config.yaml
downsampling_factor: 8
encoder_norm: "batchnorm"
eps: 1e-08
Rows from block 3 of the decoder of a small spectrogram VQ-VAE, named by matrix and row number. Rows with one number belong to one channel. Each number is 500 + 50 x the weight over its row's rms, rounded and kept within 0 to 999. All counts start at 0. Numbers have three digits each. After the name is the row's rms in percent of the matrix's.
After each channel's rows are labels from the 100 clips, of 14976, where the channel reaches its highest value: "lies over" is the class under the peak. Only what is clearly more common there than usual is listed. The data: short made-up English sentences, spoken by a formant synthesiser in many voices. In brackets: how many of the 100, against the usual share in percent.
# convs0: first 3x3 conv (decoder.decb.0.1.convs.0.weight, 96x96x3x3, each kernel summed), inputs 0-95
# convs1: second 3x3 conv (decoder.decb.0.1.convs.1.weight, 96x96x3x3, transposed, each kernel summed), outputs 0-95

convs0.45 099:520412559428495545519534440435452493515449533549555552448541507507479497443512491545541477522463473437479505483463548537551522555395503444475437551456369472436528423519373445496424561496446476609528573545481558451481464445537484495419468521482497472433492370523479533511403462451452479510
convs1.45 113:569484478575404506506497536499536518512500540528485544476395491474514480460498642466497487489512482554390574545457520468447457557514409553492556464495513498467540473399567448529567493393488452434533422470481516445471468544500452417455524585496501419524442526556539482428480541556561374490
lies over: /t/ (68 vs 2.7)

convs0.82 100:506486467495493520502485505528509471473460493527594498528516461517481638536528488512494596429484466562535444721482491493673526486500452434493452477468600503473529469520534493555561547527521508442434491427466495519542486497591461484492504561497615476496532484563462492572461496501505446515
convs1.82 052:521560473491534561447535375591532492525555450502461544494531562549522407541454524490542487534551505449512494378468564524399443516498497448489473444437400485482430560500509490534507474491540491508452573548484497570470531514443520419414547498488512605456549532438533542596581499484527543626
lies over: /ɔ/ (38 vs 1.3); /ɑ/ (25 vs 1.4)

convs0.65 127:473462530546526427459464558456549455476640372480485510470532513437493544502404493511477542469511557390507432522479391491517519486526494517407498554497439529444520481499504436490502470445487543338444518480435521449509473420486484474415502510582508503460566385495495478484529549426446462488
convs1.65 095:639453511472496474498387454517534461516387489505593533486508498476496558485532446483498426505494498545434489465456567464481525525490567517536509455556553452428432482544585535554486497488489457604433420530458438605499555483482463579587443444555534480501503450435529621531481530562514493431
lies over: /ɝ/ (36 vs 2.4)

convs0.50 115:586521507424614451559575484463470520529416518506531462445566525350539590498496521512522461524468500435532454495529541419512493482485507543541586454538549452519506506439544497480416446594469541500484468480581501494604470521488590458434464499427518523498509499546524514487317513490509521487
convs1.50 122:495512579513507424515476380527479488492488489506490530569476438539563471424582522490582520536546505553424450456577463509626511448499445517543540476580454519486515536357479515350522545534482452502436572543512476517494441518542573550515513578475512428495360511500475509517527527456492479463
lies over: /s/ (89 vs 2.2)

convs0.46 093:461526519464471536486589470501508557484401537486447512533514385468472433490414494526522602537478482479523603461472441558415434515645450557510499492480489495521521515487448469490500497528307499525573517556476489440518501541483495529541563413548507451494505402538542536455468427558492532482
convs1.46 130:479425492380485460486572491474527550520532468554557423534485488473407508441586507482432461423533554493451510485510507509543513557466531558507508473427445471445574526492476425440506573446616470462546536506411462469497566552462467435450558569460537496471566562620517444582538563438441499469
lies over: /æ/ (26 vs 1.9)

convs0.29 101:519453452598378613522541482506494465456558598486490460412545475480512528462402479534460517436461490434527529477453368497534454580401498451448603469503492490504505490507517487503529474591518466442409439490459536473526568481529599534485509360508514473464481456561538491492457490520483517458
convs1.29 092:429439466445483403456488527462421410513483457530564538511495473467523476584563409515513523442453486436522504477617566490540483486514488464491392518549531442454446512412493480438471483350532432489515455514555458441478543448559485508500413529518617435509557523548479513520534406468494436488
lies over: /k/ (27 vs 1.5)

convs0.1 085:466481656485469526584477524378573521542577598561464449472491514431528479558518534511509346442499487487475461518452433473531496366464527473532538563532526498449507518476494528532562515473566494429496505448554482494509501574457466479556469459497449495597553474508408454508541479459461585492
convs1.1 109:432432449570556524471475435591523474457446523470512463519545562491512491456582529547482524490560525529586460571491468404437585601512438493438426500498498467508560495579550474491519579497397568473502511481510453446450526440506425553479474457412544441507507566612490588444525491495575521569
lies over: /t/ (35 vs 2.7)

convs0.43 125:535524564530476410455474505413462512502536448492554447506551508561457603483448464495442478505411505546497506497487528457510464472524487433456508536497600412466498391482628530525432507515542482516443525408415510418540418446511514362449543482534525534406459458477471552523519559565426514512
convs1.43 119:502499546497499539523522320492453423509463527524442554515492554440488468518571373481508494563534567506391544469494483499539459592480478499576501531490517462493565530381466553423510452571500556568429512524549449429495443523445478580469460484536463430472529483487518494514468544512531509364
lies over: /s/ (76 vs 2.2)

convs0.76 097:466518466368492561493533468615511576501366449508466510499479351432506432521474486503545570458478475512495565491481398527442528483549544559523597481494547483509499497541503547551504511524417527563491560455543490516517484495453572505564574417632512504460467413534479502474484535575477496504
convs1.76 121:452491537483548487361521479394510538485463513516508440552533508506478510466553511497499498432482462467536465464479473427521520499473441497467470546539522511431587471441505416422433516544561468508574556455483419463504476529560465458432470564456593532504521586700433434538444501435543514517
lies over: /tʃ/ (32 vs 0.5); /ʃ/ (26 vs 0.9)

convs0.16 103:559492552571604568534469551525456455511570574530545399562542637542523541564538542510460481421536479583519531534538469537541472493596512524419535555516514430562566498457486505586554506622446528527481490494537494553523531531517602458509537544568509558507483500565551475486558546589493515485
convs1.16 104:442457489436544459520454542496449533506444418530620505517504443471465504556541534583586516460546476621515458506533504477454492512533591503536399529562541491542544487467524481320497496529551495479526589440488469547530538427505466548467492414479551535494435496609431582516519449454503481485
lies over: /k/ (51 vs 1.5)

convs0.9 085:594415546474503507453497421483439449555440548503512489536447421494497437507464525498502417477475427457486488494506495437511454534512489600533583526510387460552445516442482604437432428460540528544505486474516465460487406527511507568511491608344497468507519426510496482495491381565446481505
convs1.9 107:530547467512536508546458499543539545515523499474525548421565554575575441511492577468450412562596542493600604439467548507455428463572526399512529450443516549469522556543464444450518423502580545538468503527502476598569568494398492505555502510538545518511466488480485480420546536497397536422
lies over: /i/ (59 vs 3.3)

convs0.6 093:341525514491412479515529500483461477446564483476505548686505482469417432381458518568489514429473479521498522483527416441509517439505517472508383507511514518461506463508591582460470536517500537416460488533478546475476470458557546509445562492465546511426390483527546519539483549462540482473
convs1.6 095:505586543484560490500519497473494539484486479566449564415520526481507628519509479474491485543473517517583653542563424570376410492488426486420544498553527454461530465461478463555441444455491484537488538484548559477478567497479548584540485506457406515552490417525387522462572550541523514479
lies over: /i/ (29 vs 3.3)

convs0.20 090:516464550373488485464583447458500405505285386460532550454497471475440469494459510495556489489504386537528531535465518508528541500502469452473469467500449512553496503460443491430434477394434499497510458497542417497492502421506526559516502544495525535446468545482484471486505367559542488474
convs1.20 085:474628492453432482523493424427537553523527468520440547609495494505586483475465582366469459563539463543520551452498473436535468556479524505487516567455463462513491501555523434477546501507483449507460496605488507424487454509577525462516558436518467428462464468534517412348530539493547410543
lies over: /i/ (40 vs 3.3)

convs0.41 109:486506491512508474481392470353562537562557418513474518385484505487440568486514488524524524552484508466429417530534517626477430434439460465520521493499549571429526479461502468558532523460542563496510542396406518404500542444475511407508500410594500520454521399521511533510486465494468505503
convs1.41 100:413385507538569507448461481524494511514476510459503469556459507519447467498531417461534462467479479507527512523525446378517534552495376508432565565578532543588575513426515524595421546482497505504416453494471568496531538565582474468472525649516516476468562463527474493407488566517550497441
lies over: /ɹ/ (40 vs 1.7)

convs0.25 098:543603482579443532496454478508584501521555538418447484447474538510519467457495471500467420474554497470602525464499404585431481467494506441588583493467475466543480526578420495400566446500414500442529517520493522495486541538555509547519562391473503530572455520419460539581570443592498474542
convs1.25 091:593475502448441521546587529452535510507466467501579470550551535547527476399440502552387569582460445438530452465454492496505488479546550499500447446378464459377528462533519453431506509476588379520533457565512450551492519464441545411511465529488528475522467532510568431565469504455479520571
lies over: /i/ (49 vs 3.3)

convs0.39 100:547460450355460508517452491491594459563457476539484509479500498446529506540554518471489548485542552411507450561492409477530596504422501537516486567526418518460537540568385516547569435587462501476515477533482498470465448426476549528506450485518490540549556536506461465482415316548467513483
convs1.39 087:626493471551550472483586504425489506499491475478510453458455518524508539609439424482469470421460492436520496579520483470508484475638398508521470467495506557471520495546514453568475539477498541609460465519509531517514581528520511609545482463457465424505480330526497496544412573549543502537
lies over: /aɪ/ (40 vs 2.3); /ɑ/ (26 vs 1.4)

convs0.42 103:493548433612454514492466529585430489485656440558468507594482487489467464512492498486465534557484500504535560509500397563549559534446553455513494497518411522419554551498447407483561556601445430454414446529446529515475573534507505470529542478544485431498532440493515466448530456475405545453
convs1.42 083:569480529412560433488444501466491508499412539465657495430489484489505496491544503573545557455497510528489588567504531508483461560417479576468425568530569522508446476506571595473440486501470472521565541513522461493500512492395434616501435510488509505435460466566457602559503481475557401466
lies over: /ɝ/ (63 vs 2.4)

convs0.27 101:430508455494425576479495515511554516503407423509565545537393379517519436568495479523436555493524417427471533479574488522490469490512464417533412559500483513488434413553517479510498513544499458429477497522455504433439452436535413561482615404415511524463456591481507540497527448476568524497
convs1.27 117:551481592522526491396610497536535497495523518590440480516521498408510475578465523558482456532519504500547431478458424482616430528490508549531536464443491545486516522453451481553456459516621504472569555414515627546534492543452521442529509478459417560501472489619503510456519620505532471483
lies over: /i/ (70 vs 3.3)

convs0.44 094:326457455521460548481511482492506437464433486528496414566554448422462526498513532536526609522443514616502478486457576536514461426586539388416573459549576476517451480496551485457446530549552506506458439448463548424508491513504567501484567468447523437495459470538531501490560575537469538502
convs1.44 104:526552475437498508517511593453471541507533450463446560414469485481474524507445521436458446531371601512525500520515488503526474534474646554558482589532415474483507567403442470440488536448449401563447437535459560559515509503487520443531461443604470518562544501436514448479441436491432495500
lies over: /i/ (77 vs 3.3)

convs0.55 112:482474381453519505438369529578486478465481451527426490355474488554451518624451502481458517550510522504525456520561684503484453463511517433439492516491455492530482491510452441467470539476402489546439483547583499560445535452471476448496474421491527518432467551500504485485449436525458481484
convs1.55 138:481441530533532526516614518520420491458461627431509494550524463509463481568482541485493532437396605472463492504504431501527469528471466560455477433466549540452456486419568446458549533520527556448548501473523593554491497470612558548549486566543447493547424418466551423410484513414521518552
lies over: silence (78 vs 51.8)

convs0.0 088:418503522557567410542374548572538546503501429511474494559489397395497521474557513469511506427567462526421426548531467562468565454558436642487473515519472457504430520533477439468518510487440511532534504495497463467510481489509418423429509459502528474447503425458493516542508412401426538534
convs1.0 099:683526419556540476484489565466554543455338470481520488465451559480522453518543473547567541442404484502494502548475498583533496505446421538448518510567515550513483501555554543571545493522487509587502447550563557546483517499509502586502483468484450447509519459381463483600506508567485493528
lies over: /ɔ/ (26 vs 1.3)

convs0.11 111:461596472366416527562436472540554545508473549472479527504509590546441509428535486508502517422572418515476549512529399489500537452460500392482470440468498478452507555573442425527545441512533510480515490525482514442428542420527537523482487495463520504562414659530472533509570401508479523516
convs1.11 104:571444500494556485484549565453468526510412470597554427538509463451518491579540383532480477514560425470549436461533514481537503465532368432451512503503509531508496511476439539521410548556510554486620581465534515421533513569507475559518538460539455537457457466534499499549355569468449507443
lies over: /ɹ/ (54 vs 1.7)

convs0.18 119:501422539512424420534575454491566493478452615514494445522490405395503427466509514540459483529487490545432432466467486425516508498489472517488504488514506506534495523538495466450436473578504512476472409470403509534578372508508484534456518561357484411564535610495479508512486531421602486525
convs1.18 105:537569551472469433492413477534443450551483443445453594471424474529516471536510477491439510466463508404453470509538459549514456404455466467561557384519508580542529473456464548472566573540500544538484526537500395458469590487452543575511544460498585495502427569585412424513566514456552544494
lies over: /s/ (74 vs 2.2)

convs0.21 112:470522398460456510471547558486536451459513472510386550505427566487503509440520519546485538544481449440507479491470526546507479535456507480530428394541383540414507475492421402508506474395473520553515548455470549481462513388479554564428442457621471414507514422545545536497470453437448480449
convs1.21 083:469503449459513499556396565509507461532486542525413562541553500471457496558508429546529483475506497601546454402529525439488567504442588465427533506611496527566478468410491620544426401549501505539503524476399525484464527524542483415484480474430534491517519535417378553460498470461459522475
lies over: /w/ (35 vs 1.1)

convs0.24 088:524498472496446554497486436496473471448440502557614485458412501532596488482552501509563601482532432530451377518472443483558448469483470474443443443448577507506449460478601571533432477433455464532449521516539461566513560466444449378433507478545472400469502581516464472469467467556510481431
convs1.24 095:517496469473473471522552455535544564531513499566543570522496503427570568439438384482433508451516476476547625521506478531522438530449416540471473531469512542478486538500460486532505497537522424416437534508484494420550488497482439529404560457428440397412474498612456551454541472524532495357
lies over: /ɹ/ (38 vs 1.7)

convs0.68 113:594374451472373463497483539563429472461462530526487469471554453472440555580431503491441496468429445473451523502487496456509499410526529405478549455510415495486515469554583457480455500486573467599496505424455512464518541444525486448501478376516481486465477533512532553518350480519573530509
convs1.68 115:517486439417471533461510449491481433494437485496397450565479473522547504519526488445553510556478437529526433484551469561513556447402457481588397473582524469409472552527434522517492483479423575560468530478607443541478465477577479477495518504489611552591478584446563600501497486442448491449
lies over: /ɹ/ (35 vs 1.7)

convs0.78 117:447559493375452530524499529531490501538403504496507480493462486521455448521462527513545562474534446511560510501504311496482500484567546500524475451494433538522479569492593461477518474491516524475576550495541573470454584463471541521564597445636502458465498468508594509448466422501396441446
convs1.78 130:586465465460510438475489494415592504459468526532541327502536514462523544485544421476468420515485546487421484460539489433596554526501379566474556578540519502473503446482455482524461450530506413471489528499491435521506549581578430537528451562537558494508545482601531579476523511512451528421
lies over: /oʊ/ (28 vs 1.5)

convs0.62 091:478487552527452673460555524558480446414563480517564452472417480468476450528547494493420430457463477462568543522439471470596561467517528460480408529480566473512562451481506529525470604440504433504473511474440499451502448568501492526441452574486469490456357556528470472472406468456486526479
convs1.62 096:548420540419474434483507437514519388585444512554523413511495537470531508420406418513525531535561572417511484514494532474484506513463511524498545479445533501479501524490419570396534476528442476558442486457415413498471487462506566598519458440435588468460485414609440542453545510533481529457
lies over: /s/ (55 vs 2.2)

convs0.51 093:493404461570448446500576502554484471485430372531526469499464433507455480509438502551488540564449482540537596445533396537531512484498497454487502409527587425482462462414557523485496515514477510574489532476527500474481566431483485489498456581409468396481475457574489523495408529454651508480
convs1.51 106:385557605468549475596487503469489425551505571542475498446470525449573565528553606459585542470476483521438495566528447507438459451441518470547505578539544491456479403473418406459524519563515456446522497503615519452446466555518478435554476563449469476529491533509478609492505485553452477537
lies over: /s/ (25 vs 2.2)

convs0.85 112:528580534615507437496445504334533500554620460511498499527515555484558542420538511494484537473623511527475444506529536507533568431500468513487396532494500444468482539549499428538530449476538494387496481520495472489494502547515479483409504513452485484481609531462501482519559496365522484604
convs1.85 102:513493550449530556621521516536425482524461492495624493498511551540475499526507426535542480525548485582577666446517530506504501570548490380470419500472477552615481442503484536407497572561504501519511566458576521443561487488458513551513435449440426507492455512466500512554472463576445530512
lies over: /ɝ/ (26 vs 2.4)

convs0.17 106:451462417423552479508506527416551555493467535508446564495422526457523495453518532535537457487510498402456495504509460496472394536488488462522586420563516516407518536443555463479506441456508555430470491487440475511436661534517490395404443477434514487533619549499542530486475410455458537474
convs1.17 125:442483480471490525494579442543501454440428506555486452538494553441512590547496503453541486475444473517488412471654478449474527544503517477440526546537482485543492440490479381482497540525519491465469546443522672550483407478589557475539593593462493455553485448475517560434458471538573491513
lies over: /h/ (35 vs 1.6)

convs0.32 089:505504338419409549417458469447482489548508459537415471538427465444427429443491487471507488551453477476439432577475575436450467498494457551547502428451549512458454534488482324447444489441479459530504474471451509517503499417507414540451476492476494442488557471506493468456523490476498496407
convs1.32 087:520438542520559439474563472514475525555468489517535418502438508564470542436500618539448464410462461454464402512518445563560495490467423562428466421451446488590442511395444544490544566519492451420422438547524452428510543509545525515487441510527518511492455558448564538485449495526471378550
lies over: /ɛ/ (27 vs 2.3)

convs0.91 112:477463562505453455394535543559473454395443493501491561477445425519540462469463519468488484462466471396517532506491459498510486476447508612458388556503531523454526477522419399484433444459512470478533538545447518529493400522515530604438468500446539484435381444503449498496401459403438479478
convs1.91 127:574516522566435453515485370478505495568495478593559469400567542433535511434487540489457548545498477595537459451467519507420548483561516540429513396450521443396475539510474499436540542509438494455518447479546386525455498501425466434440450507509484507579440570534585490509485451448534444504
lies over: /t/ (47 vs 2.7)

convs0.8 104:551356529511498565479519549498424462579447534507527476492540461523415533479441520511576465576444473487446528426530496477500445518520519456415542602517550482439472501424477495424428467500462533540491509481374504502461538476528529500544450506350466464594441409510565501508530474562422548503
convs1.8 079:416479512445482457550401536564385541522535467470459527511506428479425486567477494449473501497493504485451440588625495496551499460552505439503481430572502444499521466393454577493488509400547457541468462511451570531520486514587475580515507607615509475456503581474522541462539451445479482434
lies over: /i/ (79 vs 3.3)

convs0.49 106:470544447440680500526544484603496496507446526529478539415459537540487493519525501497434515456619483541494430505505689561580471403579454498547493486505480518486467548446452448549482504503457489485532546470580456475520521566498427543455429479470457482508471458527551510515524399486512500489
convs1.49 100:421516618612530490472491524575520432539510513478509489512536497523485409443539600437564573460410481478514492516421538487560511479494496594410569503439529492457489553429606531516529507542550494475434594499492627452500497461528576465468540593517498524469498506562512444519469512561562452552
lies over: silence (81 vs 51.8)

convs0.3 104:484480346457459415488501500559482457476486533481427456408390478456452463466513522501483445452515481476523464471491544466513480487579497468452557435547539562538411569518568461467497506481454545430508520415513487597533612523515545467472432438425465449569566615418536464505476493562531525478
convs1.3 117:586417568547459557520571559477554562504478470544488485487541416476498570503545582477470560467418528503438382462505502421501518465479481550580539491542418507451535442458493492543535455539546502532513507445527586492576477480463425479562503511552573428650358521494509492489480501501450536537
lies over: /ɪ/ (53 vs 2.4)

convs0.14 116:558550383488390448442515495570513465476438445448544553453515448511494581449500517537470464504485446403521497469515408444539502506464494473579424543458517545507521516484451470485446507452389503482474479527508493474531520506497428564530369429458535450492510486525524479532327428602468484465
convs1.14 117:596485488503455413608466513491534503538426447583566454547456469483582465489536491423481574529526489528394470382532534501534456431444552527499547458462485509508436538363455510545532490488527481457559505488524526459527441477414525545469496531507568450547431474570531510512578508428434408427
lies over: /p/ (34 vs 1)

convs0.87 091:476514623514524565470452569518397413506453533510528547503420409539468537457416520487474440582434529481560572483606410480497408513493562470514462553536465492445568482393423496509477477477583491450447549499427541523436417518502527501575466522462466448544498447539506448480494424538515524466
convs1.87 101:435549470425462546510513473468419478570535503462475469481523589426441442484425514567548443537506552482531453630558505520495518507505610480469527445459524425431480518553416558515513421462485504479538442516510595635421516531558471552577538396535459522496555517473482569489518508494469456425
lies over: /k/ (26 vs 1.5)

convs0.36 125:415560502559492393451517514476409464454486479483487480559560572495509492512479484483449457506420521547608463499531510535495523471496550527374509386496487444496516402489587503465447544420522481460416440506464522514527441421519414346506571475555533473463509479488491470505552549468400468480
convs1.36 116:340416495486572483480556420469538499499587544532475504446486471509458525490524373457576466463444526432535613557427468481503443519592470486525512627542485440513542534498507464476453488568539578589427471444451556585507554531493511534573468454485513457514513508534523515453502448473498553490
lies over: /ɪ/ (30 vs 2.4)